From a checkpoint of a small contrastive audio-text model.
Data: trained on notes from a synthesiser with random patches, 78125 training examples, 7.5 epochs.
Rows from block 3 of the audio encoder of a small contrastive audio-text model, named by matrix and row number. Rows with one number belong to one neuron. Each number is 200 + 40 x the weight over its row's rms, rounded and kept within 0 to 999. All counts start at 0.
After each neuron's rows are labels from the 100 clips, of 14976, where the neuron reaches its highest value: "top examples" is what is common among them. Only what is clearly more common there than usual is listed. The data: notes from a synthesiser with random patches.
# fc1: MLP up (encoder.blocks.3.mlp.fc1.weight, 768x192), inputs 0-191
# fc2: MLP down (encoder.blocks.3.mlp.fc2.weight, 192x768, transposed), outputs 0-191

fc1.395,193,186,187,131,165,158,249,165,267,210,226,199,243,212,208,178,253,233,142,201,198,206,288,180,226,215,184,251,154,120,184,168,227,178,214,270,200,175,157,170,234,233,180,249,244,156,193,221,232,141,163,221,99,179,245,177,142,174,210,151,253,285,238,173,201,172,131,248,228,164,236,166,123,174,194,225,196,214,133,234,188,119,201,210,232,186,192,153,179,266,176,208,233,192,174,166,166,170,252,232,177,252,134,257,144,145,237,229,206,253,137,141,247,252,169,104,207,174,203,207,203,223,206,203,197,167,192,243,123,175,159,240,217,178,300,172,293,129,232,271,268,306,235,185,184,205,213,162,176,176,196,212,209,240,159,185,250,180,168,225,182,201,182,262,248,186,172,233,155,244,192,199,262,227,184,197,191,214,255,209,203,202,187,189,198,195,245,220,148,200,195,123
fc2.395,87,151,249,173,211,237,232,130,204,253,152,232,177,242,216,212,227,177,168,180,109,230,146,167,195,124,201,228,246,198,200,172,207,243,226,216,257,119,184,206,182,175,228,180,236,238,264,273,234,274,230,233,207,213,198,196,186,199,216,231,202,141,240,230,163,277,268,198,172,211,254,250,227,161,170,176,261,200,256,188,202,240,241,147,119,211,184,176,204,105,212,218,253,241,96,142,248,254,180,197,185,141,202,191,210,270,216,189,201,180,148,226,212,173,166,157,196,195,162,251,223,106,137,195,210,253,183,114,216,195,174,196,225,299,190,190,120,164,211,215,198,186,206,198,183,193,223,176,173,215,307,203,223,232,177,227,221,149,231,222,208,169,207,211,189,173,215,222,298,245,145,214,171,173,172,199,177,176,166,225,152,198,254,211,247,142,205,216,272,163,188,189
top examples: noise; no filter; envelope: pluck

fc1.446,173,180,223,236,170,213,207,169,241,173,167,113,141,212,228,151,199,185,204,157,271,156,212,204,182,183,256,190,184,191,172,236,253,248,213,254,237,205,244,171,226,189,230,131,150,99,227,218,240,171,197,185,195,220,165,198,209,229,206,172,232,202,184,232,174,215,204,154,275,149,243,291,228,275,172,216,182,133,209,215,128,125,135,282,222,199,224,229,173,165,220,252,163,201,171,224,184,186,137,207,149,182,245,201,164,245,221,147,145,301,186,213,263,139,112,171,189,174,221,170,188,195,183,220,179,205,201,220,240,210,154,238,233,157,188,263,139,167,225,184,246,204,168,262,192,188,207,231,159,185,206,227,174,269,242,225,193,138,214,152,161,223,201,158,203,221,216,162,180,207,154,230,269,147,197,222,195,217,90,220,279,226,136,213,222,197,195,294,256,271,297,164
fc2.446,201,175,220,233,274,124,137,257,186,249,188,199,185,137,215,229,167,206,170,197,135,196,267,152,139,209,193,196,162,158,212,243,177,143,196,132,221,239,179,193,190,252,193,177,202,211,229,172,188,204,139,162,218,166,293,164,183,127,199,200,176,182,168,183,235,154,249,209,188,248,149,197,265,126,244,210,134,243,178,123,185,236,210,137,205,246,173,270,236,177,180,157,208,183,195,129,161,145,308,196,162,184,180,210,187,173,111,221,261,191,265,113,254,191,231,243,265,190,233,215,162,147,254,149,165,176,164,191,154,138,221,207,182,241,193,157,191,125,242,209,161,175,212,161,165,224,190,203,152,255,257,124,199,199,141,183,154,269,269,220,193,248,185,158,157,206,207,191,168,280,237,241,222,225,162,199,200,202,158,174,172,181,227,227,245,177,258,196,265,186,176,174
top examples: pluck; triangle; square

fc1.33,199,178,264,170,154,176,222,184,160,230,235,205,202,248,154,168,185,160,196,198,175,236,234,225,207,162,237,167,153,146,190,171,231,211,208,193,256,192,206,216,234,186,263,202,192,171,239,236,78,284,174,234,217,199,226,176,256,202,207,131,186,247,168,183,181,209,210,140,165,230,225,149,246,312,196,152,168,167,227,208,187,151,229,195,199,144,180,296,119,179,233,232,262,158,207,206,136,197,220,157,235,209,244,175,178,225,216,254,135,157,161,223,204,193,227,189,167,241,161,237,178,200,201,245,155,228,141,224,119,203,197,243,283,186,204,172,198,191,188,120,233,156,254,168,247,222,176,280,158,183,259,228,190,132,184,261,141,153,285,279,219,266,165,173,235,189,222,148,205,198,236,89,172,218,199,220,222,181,197,185,157,163,154,172,145,231,187,270,200,228,119,182
fc2.33,211,236,236,225,185,205,127,197,268,246,177,194,193,200,146,117,183,265,209,247,163,141,204,161,191,229,204,218,178,172,238,186,215,184,200,165,182,221,195,161,201,187,193,173,250,221,196,200,192,202,200,108,108,212,204,201,208,148,221,191,171,251,186,238,183,186,159,277,127,245,170,205,212,276,195,163,199,200,221,221,177,136,207,187,193,156,218,204,160,168,169,216,145,251,206,164,208,273,207,209,232,214,226,166,275,191,167,182,167,321,155,254,185,227,203,244,180,205,147,238,193,154,189,230,221,185,312,276,164,164,209,123,196,207,164,276,161,222,222,225,103,241,230,264,160,240,234,194,183,172,198,159,152,256,180,184,262,233,157,131,194,210,240,152,226,228,234,246,295,256,155,153,251,194,258,129,145,202,227,239,223,182,232,158,206,242,153,195,186,182,214,87
top examples: noise; gate; no filter

fc1.450,252,131,245,158,214,159,221,191,214,240,276,201,208,214,203,159,186,223,142,204,72,152,264,205,210,169,218,264,226,184,228,192,197,220,200,263,195,194,223,140,186,154,179,111,210,265,146,184,187,211,137,212,159,235,244,257,166,229,183,198,165,142,238,227,267,190,264,170,155,197,152,200,209,165,192,148,159,216,205,295,161,181,183,213,142,146,204,122,181,188,163,176,228,204,251,189,155,181,180,289,210,175,201,202,204,221,175,193,194,199,227,218,205,201,102,138,192,201,259,208,191,171,181,199,213,179,111,188,232,155,255,234,223,173,269,160,217,200,200,130,228,117,270,225,228,170,269,146,215,166,206,202,257,187,223,198,229,203,200,275,127,177,162,233,251,283,200,247,210,233,210,220,154,131,205,225,246,192,183,167,144,231,209,214,169,141,102,191,207,238,160,246
fc2.450,181,225,138,204,143,209,172,148,251,209,137,219,164,208,154,235,267,182,189,209,208,273,153,218,213,206,189,248,137,223,245,206,116,184,206,160,233,225,171,202,196,265,178,264,243,170,166,179,189,168,278,246,201,190,216,157,220,229,241,214,257,185,160,138,166,117,240,236,218,246,164,237,174,213,259,221,246,168,179,211,225,184,190,198,239,223,218,213,218,240,256,198,175,186,153,284,211,279,256,188,123,293,254,256,190,216,181,185,207,229,144,163,196,226,200,239,223,225,286,147,165,222,194,263,259,219,253,235,141,178,146,161,138,212,229,234,191,193,231,249,252,226,185,259,205,192,230,202,142,246,188,207,185,180,148,147,166,196,265,293,181,220,180,196,212,172,206,122,255,221,152,211,176,249,150,247,119,211,151,153,214,159,267,187,195,143,294,219,180,161,220,203
top examples: noise; band-pass; oscillator: detuned saws

fc1.158,197,194,154,168,203,218,160,178,191,253,166,167,167,256,272,179,207,263,129,176,180,289,271,119,187,235,247,260,158,188,251,168,217,223,231,202,174,257,156,213,165,226,189,189,218,293,153,227,191,224,212,203,220,185,275,163,229,214,144,206,190,203,170,197,199,189,228,209,124,184,199,202,254,222,305,198,227,152,288,231,194,197,204,293,190,195,215,202,216,181,220,224,149,180,145,263,189,182,128,186,114,212,157,212,200,205,149,180,264,233,130,179,230,187,239,186,243,233,196,150,190,197,214,179,180,161,197,174,271,157,201,117,164,212,165,233,107,242,194,141,192,232,196,207,167,214,242,192,136,194,208,148,209,157,193,161,265,200,146,223,145,203,165,183,149,194,207,216,179,210,165,194,250,169,140,159,137,184,166,157,240,108,229,147,178,140,134,265,174,258,270,191
fc2.158,141,179,158,148,197,158,222,236,233,168,216,174,263,221,193,197,221,179,237,203,247,171,224,233,249,215,229,243,171,267,241,198,193,183,192,243,241,248,170,223,172,136,136,225,164,207,222,133,210,186,171,199,157,197,246,271,253,217,200,260,158,246,189,197,197,247,149,275,212,280,168,163,232,152,224,222,223,196,121,192,220,191,156,114,270,177,186,201,153,160,236,142,185,217,175,170,170,100,185,169,206,212,121,132,261,236,181,170,195,198,177,213,178,178,146,189,242,162,230,227,242,265,229,153,261,308,203,243,190,224,218,152,189,146,159,144,209,168,283,215,132,186,232,223,193,130,180,131,172,234,218,196,170,253,243,202,189,163,231,160,246,169,250,164,141,240,138,199,227,245,207,223,160,207,214,124,199,181,226,201,233,198,207,299,224,139,215,144,252,132,174,195
top examples: ring modulation; tremolo; filter: no filter

fc1.93,199,239,237,152,201,252,214,189,274,229,191,208,260,171,157,187,209,221,199,172,154,216,198,220,223,121,198,241,178,186,250,154,238,226,165,186,165,174,166,195,225,186,155,167,275,210,227,231,183,197,153,257,239,226,235,215,241,211,227,230,183,247,228,175,211,166,121,255,226,227,223,223,222,215,263,225,245,244,123,231,140,272,238,188,148,253,133,131,100,213,125,215,220,186,187,207,178,179,204,159,159,186,185,235,180,242,191,165,156,274,219,85,235,216,156,217,220,247,204,269,136,213,201,251,253,117,130,172,119,145,194,136,177,206,161,219,205,214,273,262,179,191,273,208,194,164,184,224,152,251,258,199,246,160,229,210,182,254,221,190,142,144,170,145,174,266,158,196,220,225,142,236,218,206,154,254,223,218,120,210,128,148,216,175,182,229,171,210,163,210,187,212
fc2.93,110,141,191,123,213,246,244,212,233,233,165,194,173,242,216,197,209,190,141,147,224,221,181,110,203,195,190,139,167,137,137,194,146,184,177,189,221,187,161,255,152,182,249,208,228,205,226,245,177,225,183,227,136,227,148,287,151,180,165,164,215,237,155,182,209,185,201,152,149,217,253,260,264,159,231,238,187,167,221,255,226,194,241,205,257,167,223,246,155,214,98,224,167,235,204,186,259,210,175,147,258,163,208,253,201,201,202,214,223,207,226,229,159,141,258,234,160,238,145,164,232,244,216,227,198,241,196,287,188,146,148,192,178,232,233,156,197,209,179,191,161,171,176,248,129,179,168,223,178,198,240,192,252,206,240,261,223,107,249,185,186,260,244,186,260,241,209,227,167,258,141,167,220,232,274,209,203,173,251,251,214,155,223,203,278,168,306,232,235,199,237,125
top examples: noise; envelope: swell; no filter

fc1.343,126,148,221,205,97,196,235,230,202,251,232,157,216,183,204,157,171,217,226,146,166,258,163,159,145,226,239,224,215,162,231,198,137,201,178,223,144,248,161,236,238,245,191,196,186,231,250,167,147,190,182,235,169,251,192,255,228,207,194,203,224,165,134,189,161,161,277,205,166,219,255,188,177,229,126,121,153,168,171,129,175,243,158,199,163,134,229,145,182,148,239,234,204,228,172,151,126,160,250,144,195,198,204,201,247,143,208,265,227,211,201,159,156,153,203,190,285,166,203,218,207,220,192,161,269,169,199,207,242,223,269,236,178,198,177,147,229,221,257,199,216,136,124,179,238,208,255,208,219,140,149,224,175,209,242,207,245,188,149,161,164,185,185,230,189,117,201,151,212,200,247,250,256,219,183,167,139,273,141,255,250,170,240,199,207,273,165,149,166,250,201,297
fc2.343,228,159,261,129,166,189,204,212,266,260,226,252,256,252,118,214,190,228,197,127,175,180,130,195,205,126,171,252,173,234,174,180,262,159,194,163,156,195,164,159,193,246,147,167,215,262,153,238,169,238,248,229,166,213,207,196,176,167,235,227,218,164,213,201,232,182,152,224,224,205,174,184,228,227,154,234,199,265,149,205,166,230,252,180,261,250,163,271,171,208,216,225,157,208,208,214,151,239,156,223,167,245,196,148,132,265,222,152,197,206,204,177,148,263,231,228,208,161,174,190,156,245,278,156,165,213,179,243,263,165,211,147,172,165,175,168,247,167,196,238,133,289,154,138,227,182,141,214,182,179,190,190,201,145,167,142,168,192,153,164,204,223,175,262,214,227,221,154,226,186,157,253,108,190,268,291,234,251,151,136,203,257,238,190,200,244,188,202,261,241,283,181
top examples: high-pass; square

fc1.104,186,192,208,203,253,230,248,167,228,140,144,273,162,190,144,267,249,142,197,186,180,218,168,166,227,210,195,270,154,206,179,152,250,192,201,202,216,221,123,169,195,222,266,240,168,195,178,221,166,239,236,205,239,253,187,247,196,201,212,122,158,219,219,146,139,124,164,249,207,281,161,195,248,192,140,166,184,253,230,219,244,270,167,120,212,218,214,221,194,150,203,120,181,238,199,230,176,224,105,140,241,142,148,189,178,266,209,139,256,159,215,202,172,255,167,252,163,259,169,180,188,270,128,177,131,264,234,242,198,150,239,162,193,226,162,232,208,214,255,240,213,283,170,181,250,206,166,129,206,214,175,156,219,227,161,121,169,232,178,162,256,206,231,217,165,197,160,278,140,165,219,178,251,205,245,138,210,252,194,202,232,172,218,220,175,185,232,199,209,263,177,177
fc2.104,279,157,203,209,266,234,210,165,241,253,182,129,202,236,215,179,148,232,219,311,208,139,217,189,190,175,189,210,245,191,301,285,232,176,128,258,200,174,251,177,228,206,158,175,219,188,196,168,144,150,91,179,196,178,147,194,190,226,191,223,207,170,116,196,147,224,185,120,255,171,189,143,206,153,194,274,196,178,165,171,148,141,252,265,118,239,190,194,174,237,167,190,286,184,235,263,214,167,258,174,203,242,206,176,184,191,208,232,141,152,174,227,160,192,219,208,219,185,272,195,183,149,236,161,226,193,78,263,171,273,184,206,169,208,224,156,159,196,191,133,151,160,219,218,231,232,227,227,176,153,243,211,196,259,267,198,178,226,204,211,183,195,137,222,206,226,154,222,240,230,175,246,167,192,131,274,220,148,184,160,184,201,199,184,137,205,232,189,227,190,227,197
top examples: ring modulation; no filter

fc1.510,170,184,191,127,185,215,225,288,296,150,212,173,272,242,224,250,158,224,163,142,195,235,279,169,180,199,255,258,221,183,254,160,232,237,232,234,214,198,148,210,227,226,261,197,239,178,189,162,150,156,230,247,249,175,256,175,137,231,157,171,144,156,176,180,180,166,117,188,151,241,180,210,177,174,213,215,233,169,206,214,250,180,155,224,162,183,189,214,173,206,203,272,199,245,230,220,172,252,250,163,198,104,240,277,130,221,195,170,159,202,191,244,221,137,139,253,223,213,212,190,140,156,227,142,178,213,175,229,164,149,221,198,243,121,146,183,199,204,174,257,163,197,215,149,196,233,184,173,220,277,228,203,269,221,186,209,128,235,244,207,198,282,272,174,159,194,258,219,188,194,163,222,144,103,206,213,132,220,145,244,183,203,205,152,203,141,237,254,228,215,165,259
fc2.510,172,230,206,214,189,189,251,251,212,270,225,200,193,202,202,176,178,209,234,236,240,143,187,209,194,154,201,231,200,295,193,176,169,226,169,258,225,159,212,177,218,247,187,194,141,208,241,306,220,192,219,174,153,159,231,167,195,221,205,174,217,182,178,191,218,210,175,232,236,189,171,188,252,182,178,173,170,185,274,194,186,199,134,266,198,312,218,172,268,142,298,208,225,222,165,204,176,172,183,175,196,241,208,206,158,121,319,216,230,147,161,164,207,153,306,150,221,192,271,132,166,139,175,172,181,166,168,193,297,206,172,249,188,148,198,122,201,211,190,171,207,115,207,130,171,209,177,120,227,143,254,193,200,147,230,173,150,151,259,236,180,251,156,228,209,144,170,161,168,246,184,195,223,252,170,155,249,157,234,200,222,216,259,196,209,165,288,203,197,155,241,163
top examples: noise; no filter

fc1.314,127,238,177,160,111,226,221,126,225,183,206,99,180,227,290,194,233,217,214,189,239,195,203,270,191,250,282,152,147,209,178,235,177,150,198,191,224,196,241,210,208,188,237,260,169,184,179,217,152,198,178,146,190,206,193,292,184,217,100,236,280,132,210,156,183,147,202,213,198,223,181,231,222,143,164,271,154,198,277,200,171,171,200,138,283,275,159,252,213,248,270,178,154,212,143,196,191,158,175,194,153,151,197,147,141,203,219,244,208,157,208,251,216,218,167,282,249,176,174,204,188,172,127,201,227,184,190,182,219,247,238,200,189,168,220,182,191,190,182,224,189,158,266,245,151,193,187,219,195,192,116,162,156,269,130,235,171,172,157,214,173,222,236,253,229,166,197,162,175,212,191,221,192,187,201,190,154,208,196,171,288,161,237,161,212,168,273,158,175,290,206,151
fc2.314,167,179,175,199,162,261,198,225,212,228,248,168,104,187,228,198,220,184,236,170,201,190,188,219,230,218,134,187,161,219,219,201,186,205,220,187,152,205,133,192,224,114,151,235,264,245,254,163,270,217,261,172,288,206,201,233,146,265,172,179,150,149,199,209,158,241,160,208,233,244,109,137,157,264,271,202,207,192,163,146,175,274,237,203,210,217,239,325,198,94,228,155,205,164,204,157,253,200,180,224,173,217,239,182,165,100,201,149,198,201,169,187,267,198,161,116,209,208,186,165,161,183,201,212,204,240,178,210,235,184,173,228,132,146,172,210,103,214,182,248,158,184,227,197,170,181,132,255,192,248,157,201,177,169,126,213,214,198,201,171,149,188,224,258,175,218,237,135,171,197,188,207,254,235,163,261,225,205,174,199,260,157,255,222,186,265,249,209,217,215,241,250
top examples: high-pass; filter wobble

fc1.346,149,194,225,294,253,125,187,274,213,263,164,200,263,248,152,246,207,175,254,222,188,142,167,232,145,173,231,156,161,129,171,176,254,196,174,163,221,162,200,262,154,205,192,248,192,171,248,200,222,181,180,180,218,154,136,233,234,186,211,120,216,229,183,256,190,213,240,166,183,175,202,176,248,147,276,184,247,209,250,257,161,236,116,237,152,183,226,152,243,212,254,246,266,257,218,229,182,249,203,149,143,155,225,191,202,185,257,169,226,218,184,182,162,256,195,200,253,215,261,177,174,264,181,243,144,171,247,185,182,131,273,130,159,279,241,207,119,217,182,187,226,204,164,155,118,203,242,193,184,180,240,209,210,223,227,239,162,265,208,177,167,253,213,247,193,153,161,214,190,188,131,227,171,253,145,172,204,133,160,223,225,229,167,199,171,191,136,187,228,162,158,142
fc2.346,204,125,226,134,249,193,173,164,186,183,253,120,203,230,189,196,169,172,188,218,135,206,182,234,308,181,181,241,186,231,219,164,157,131,260,181,163,238,227,222,236,140,216,272,161,173,255,234,235,200,184,272,137,234,157,152,226,260,213,181,243,250,172,208,202,208,155,209,212,218,190,196,224,134,231,225,260,184,186,220,267,179,216,198,271,226,251,156,148,189,100,151,184,237,225,156,145,157,205,260,146,155,214,179,198,152,221,234,219,160,202,169,132,162,155,189,202,253,232,181,122,142,202,259,223,205,232,238,178,254,164,197,245,193,241,148,240,161,238,194,235,162,273,204,235,201,211,194,178,200,249,143,187,283,224,182,266,141,177,214,268,192,127,212,195,194,239,240,190,128,170,187,243,219,124,257,184,250,171,154,211,127,135,245,247,174,225,190,223,184,213,167
top examples: ring modulation; bass register

fc1.688,184,251,228,215,178,291,118,213,213,213,132,181,235,227,185,175,222,217,169,209,151,223,280,136,218,250,185,145,130,209,175,132,212,183,225,167,200,193,184,164,193,175,215,249,159,236,245,266,203,141,254,264,265,125,152,161,143,181,242,171,168,123,185,178,218,245,216,182,167,237,185,276,195,139,218,134,184,184,252,213,235,214,197,181,154,172,234,167,212,152,201,252,213,270,176,219,256,195,216,227,220,196,163,128,162,132,221,184,152,207,181,202,166,219,264,199,242,139,248,89,180,168,174,254,229,270,185,222,183,157,203,112,185,187,190,211,221,208,207,184,196,156,220,145,163,180,168,214,202,189,173,130,202,239,239,195,215,212,224,264,211,178,288,204,217,220,224,108,211,160,179,166,251,166,158,182,223,211,223,232,194,75,227,257,125,139,175,220,178,230,183,198
fc2.688,149,257,153,124,193,105,250,142,205,225,236,196,169,267,207,215,207,226,260,177,226,161,224,125,178,194,227,169,248,192,207,188,221,243,215,134,214,254,278,217,186,153,233,192,150,235,214,132,148,181,184,223,148,219,277,208,219,268,168,188,214,222,230,127,265,187,200,196,269,193,263,177,298,222,184,188,194,268,153,188,217,143,250,197,179,181,189,240,186,219,144,198,154,195,201,164,83,166,188,155,217,240,213,173,260,248,177,201,181,141,140,150,184,196,121,190,208,189,179,255,222,212,197,260,126,219,176,204,188,219,199,180,206,217,190,190,275,165,161,143,208,201,175,273,203,189,174,169,225,180,216,171,207,159,201,139,199,163,240,129,252,163,177,211,209,107,166,236,178,264,207,134,170,240,150,240,199,187,181,136,142,243,222,154,199,280,234,235,183,187,147,241
top examples: pluck; no filter; oscillator: ring modulation

fc1.509,211,257,190,222,270,231,238,229,220,230,156,197,115,156,205,208,214,147,195,229,163,116,214,201,182,142,179,197,208,143,243,191,185,266,201,180,230,176,170,178,164,186,227,241,251,195,214,195,179,232,196,162,214,120,171,138,170,206,156,154,154,216,167,179,191,220,171,274,118,228,234,196,235,196,303,208,210,208,218,230,255,224,143,260,187,164,243,214,102,172,198,172,253,198,138,213,179,177,263,255,160,269,173,135,230,241,129,182,211,152,225,206,211,154,270,202,162,208,169,199,168,231,287,181,222,169,151,188,153,155,263,219,180,226,222,203,295,255,211,168,90,216,181,175,240,206,175,252,206,213,191,165,262,173,204,185,141,265,198,171,165,192,183,234,162,196,307,150,207,171,218,166,263,229,188,230,259,237,235,177,179,211,252,237,178,147,235,213,175,295,208,202
fc2.509,148,202,177,230,179,149,262,151,255,207,202,259,183,240,135,109,208,115,142,273,271,227,103,150,215,233,284,224,172,171,215,233,238,174,227,210,226,261,175,258,247,232,142,185,196,186,249,238,224,156,217,225,179,172,185,159,209,192,216,270,143,221,192,238,212,202,274,165,214,203,244,242,204,143,201,206,180,222,239,201,158,234,154,192,160,267,226,227,236,156,194,204,221,149,234,208,226,183,177,222,237,192,164,192,226,280,260,205,244,256,222,265,177,141,188,165,228,161,182,173,222,232,181,190,189,232,154,225,213,206,211,175,143,148,227,198,149,166,149,221,117,209,213,192,87,152,211,193,140,186,215,193,187,132,231,198,264,195,234,233,252,145,219,259,169,142,161,159,224,163,245,210,165,215,190,191,75,139,189,186,139,197,144,220,239,211,129,212,185,164,192,177
top examples: ring modulation; pluck

fc1.542,209,227,184,228,144,212,201,151,269,173,203,192,218,198,170,246,231,199,251,132,188,159,227,151,218,165,127,221,150,239,161,210,178,193,214,149,120,203,194,202,232,156,209,102,201,214,324,206,194,259,233,178,240,167,198,244,166,205,142,248,227,103,198,233,251,213,164,204,189,192,203,163,180,202,228,258,157,269,209,193,184,158,192,198,203,202,154,180,218,130,299,173,186,163,209,223,236,99,248,176,186,260,250,210,218,159,171,202,118,141,157,176,184,196,191,268,203,232,114,164,122,167,268,210,231,171,182,248,199,173,222,197,98,132,233,181,194,213,162,262,190,163,246,271,217,172,222,206,245,271,121,217,217,234,176,184,245,224,193,184,208,183,195,157,212,202,185,164,225,247,208,233,232,213,273,157,184,146,227,180,201,149,236,201,287,191,190,181,174,155,218,266
fc2.542,168,124,141,197,219,254,161,231,206,191,246,183,97,205,202,184,229,187,195,172,211,163,203,254,239,238,227,148,220,156,148,170,229,183,297,189,140,201,239,221,281,235,148,267,237,251,210,256,225,238,209,210,226,241,224,183,161,261,150,224,213,150,245,212,211,209,278,177,215,215,129,176,152,187,260,240,182,178,191,181,276,275,186,178,223,193,176,217,215,201,167,226,269,140,132,232,186,218,140,232,119,228,273,149,158,131,172,245,236,278,236,218,191,169,204,203,257,164,223,150,244,265,215,229,214,179,138,178,173,184,252,221,217,196,235,234,180,178,250,231,175,174,155,137,225,215,123,262,254,284,206,180,156,184,141,195,188,199,133,207,225,174,266,241,178,233,170,255,132,211,187,152,246,160,185,237,227,255,184,226,254,197,188,160,177,178,239,220,229,216,159,229
top examples: high-pass; filter motion: filter wobble; square

fc1.480,187,223,198,188,279,167,199,245,175,183,131,193,219,179,223,182,227,303,224,221,177,209,235,239,223,187,186,167,214,149,196,196,192,154,175,225,164,191,180,226,180,193,214,229,228,218,198,144,178,206,159,235,175,199,226,143,265,275,232,193,220,292,245,173,112,224,184,290,190,250,216,131,194,129,297,176,243,225,265,210,195,205,118,167,219,235,225,225,318,257,182,183,131,197,179,225,180,187,220,165,202,225,245,199,221,219,171,100,194,237,201,216,234,263,269,195,171,218,237,182,170,220,124,226,183,239,240,172,224,63,243,151,272,236,226,226,243,216,218,167,163,171,198,188,125,263,237,178,162,200,169,73,254,168,189,226,221,244,191,190,201,225,183,225,160,166,177,186,222,158,282,176,250,186,176,258,205,167,190,206,178,208,200,190,220,159,205,193,192,237,246,200
fc2.480,172,201,213,178,162,149,166,229,252,172,235,195,145,173,181,218,130,165,261,237,226,169,180,184,258,185,222,213,194,218,232,222,186,127,166,299,230,136,215,237,276,206,127,201,54,263,240,145,174,153,172,176,170,199,194,175,205,239,177,224,131,196,153,173,189,247,97,290,167,233,175,156,205,182,220,200,212,179,210,173,144,212,225,226,197,251,191,218,192,256,193,225,213,181,188,216,215,148,232,151,301,175,156,154,152,242,182,156,262,234,196,193,241,141,250,158,251,211,217,188,239,220,198,170,201,233,196,193,177,196,233,182,166,120,144,148,210,181,203,203,154,165,144,164,188,177,202,238,238,163,255,197,254,241,211,169,182,83,171,177,216,195,175,217,141,220,149,152,181,203,165,150,215,273,133,99,193,171,207,224,264,172,203,232,190,232,174,192,214,188,254,236
top examples: ring modulation; bass register

fc1.634,182,189,176,121,242,177,181,275,233,216,138,247,100,251,246,282,162,231,196,215,135,243,159,141,258,210,261,227,178,231,170,193,252,165,170,187,184,184,189,279,186,190,273,252,207,230,220,195,121,175,222,160,146,184,159,180,245,263,175,176,164,213,271,279,150,164,122,339,223,225,191,189,205,175,206,221,222,174,240,211,254,246,165,199,195,200,128,257,202,165,186,215,194,258,174,231,189,176,165,172,264,208,196,187,248,178,122,123,220,182,212,144,225,186,225,180,186,212,217,180,201,222,137,173,221,199,198,271,197,192,246,99,207,178,162,219,155,173,220,227,207,189,250,125,197,258,222,181,174,197,159,160,237,233,220,172,153,257,257,231,178,239,157,232,159,189,165,211,173,198,187,166,159,125,199,121,205,200,209,184,235,217,202,217,179,234,228,171,193,199,300,184
fc2.634,186,167,196,170,196,165,202,252,215,206,257,208,181,286,187,201,181,177,167,234,219,153,205,238,210,145,293,183,165,230,217,215,188,183,170,270,200,177,212,238,230,192,174,125,180,239,256,198,185,210,164,214,142,192,184,212,158,244,219,161,169,191,190,194,174,218,121,321,126,196,214,168,170,160,177,179,205,139,225,206,134,266,137,184,234,253,186,154,216,257,218,248,208,253,220,182,180,75,162,133,220,187,209,222,223,248,221,200,261,219,146,291,181,223,252,193,243,212,190,211,138,201,216,178,150,287,123,179,211,183,265,246,207,130,142,163,187,136,182,134,174,209,217,120,152,228,210,186,225,187,266,155,192,252,204,229,201,197,216,229,156,238,181,254,179,147,170,149,185,180,216,158,226,233,119,177,187,131,216,247,232,217,269,235,211,154,166,259,221,230,263,171
top examples: ring modulation; no filter

fc1.15,172,245,190,219,137,176,178,160,217,236,205,214,216,210,211,187,235,236,207,217,156,189,241,178,227,215,162,124,169,228,169,236,249,226,201,154,257,271,190,214,202,144,146,200,169,161,242,143,130,214,173,192,193,184,179,256,158,146,220,216,184,236,175,190,246,220,160,204,158,206,232,174,167,170,165,195,256,198,250,179,193,147,171,312,175,163,149,257,284,244,219,220,98,197,174,219,215,235,162,207,241,196,201,213,110,228,209,180,192,136,247,230,236,266,167,202,158,180,138,256,199,160,212,248,269,152,159,182,160,207,171,334,252,237,156,279,197,151,204,174,228,229,226,202,178,137,163,204,201,197,115,268,230,204,221,164,204,276,161,125,241,222,176,201,209,250,156,212,172,219,313,190,185,200,135,202,200,171,152,184,220,219,184,245,224,207,114,157,154,193,152,207
fc2.15,202,116,188,175,205,222,180,226,205,139,178,204,132,190,136,234,208,205,220,229,183,165,264,141,153,237,260,159,217,219,197,143,237,157,221,174,193,233,192,82,199,213,196,193,264,207,139,275,223,239,230,213,176,212,180,194,252,239,249,136,232,198,252,114,162,184,150,159,163,188,149,265,231,238,211,199,170,220,211,135,216,261,254,147,194,183,229,185,179,197,169,255,211,220,247,169,288,150,260,176,163,114,216,266,231,216,204,222,201,248,189,230,195,180,198,172,201,166,208,219,231,249,214,180,239,212,248,190,235,173,243,177,160,202,248,210,253,117,165,196,185,178,208,151,161,170,183,218,240,225,209,138,99,189,129,207,247,234,246,181,159,231,161,262,224,227,219,153,230,254,169,196,138,169,223,158,178,200,144,188,108,149,154,261,206,179,271,207,278,178,278,205
top examples: noise; gate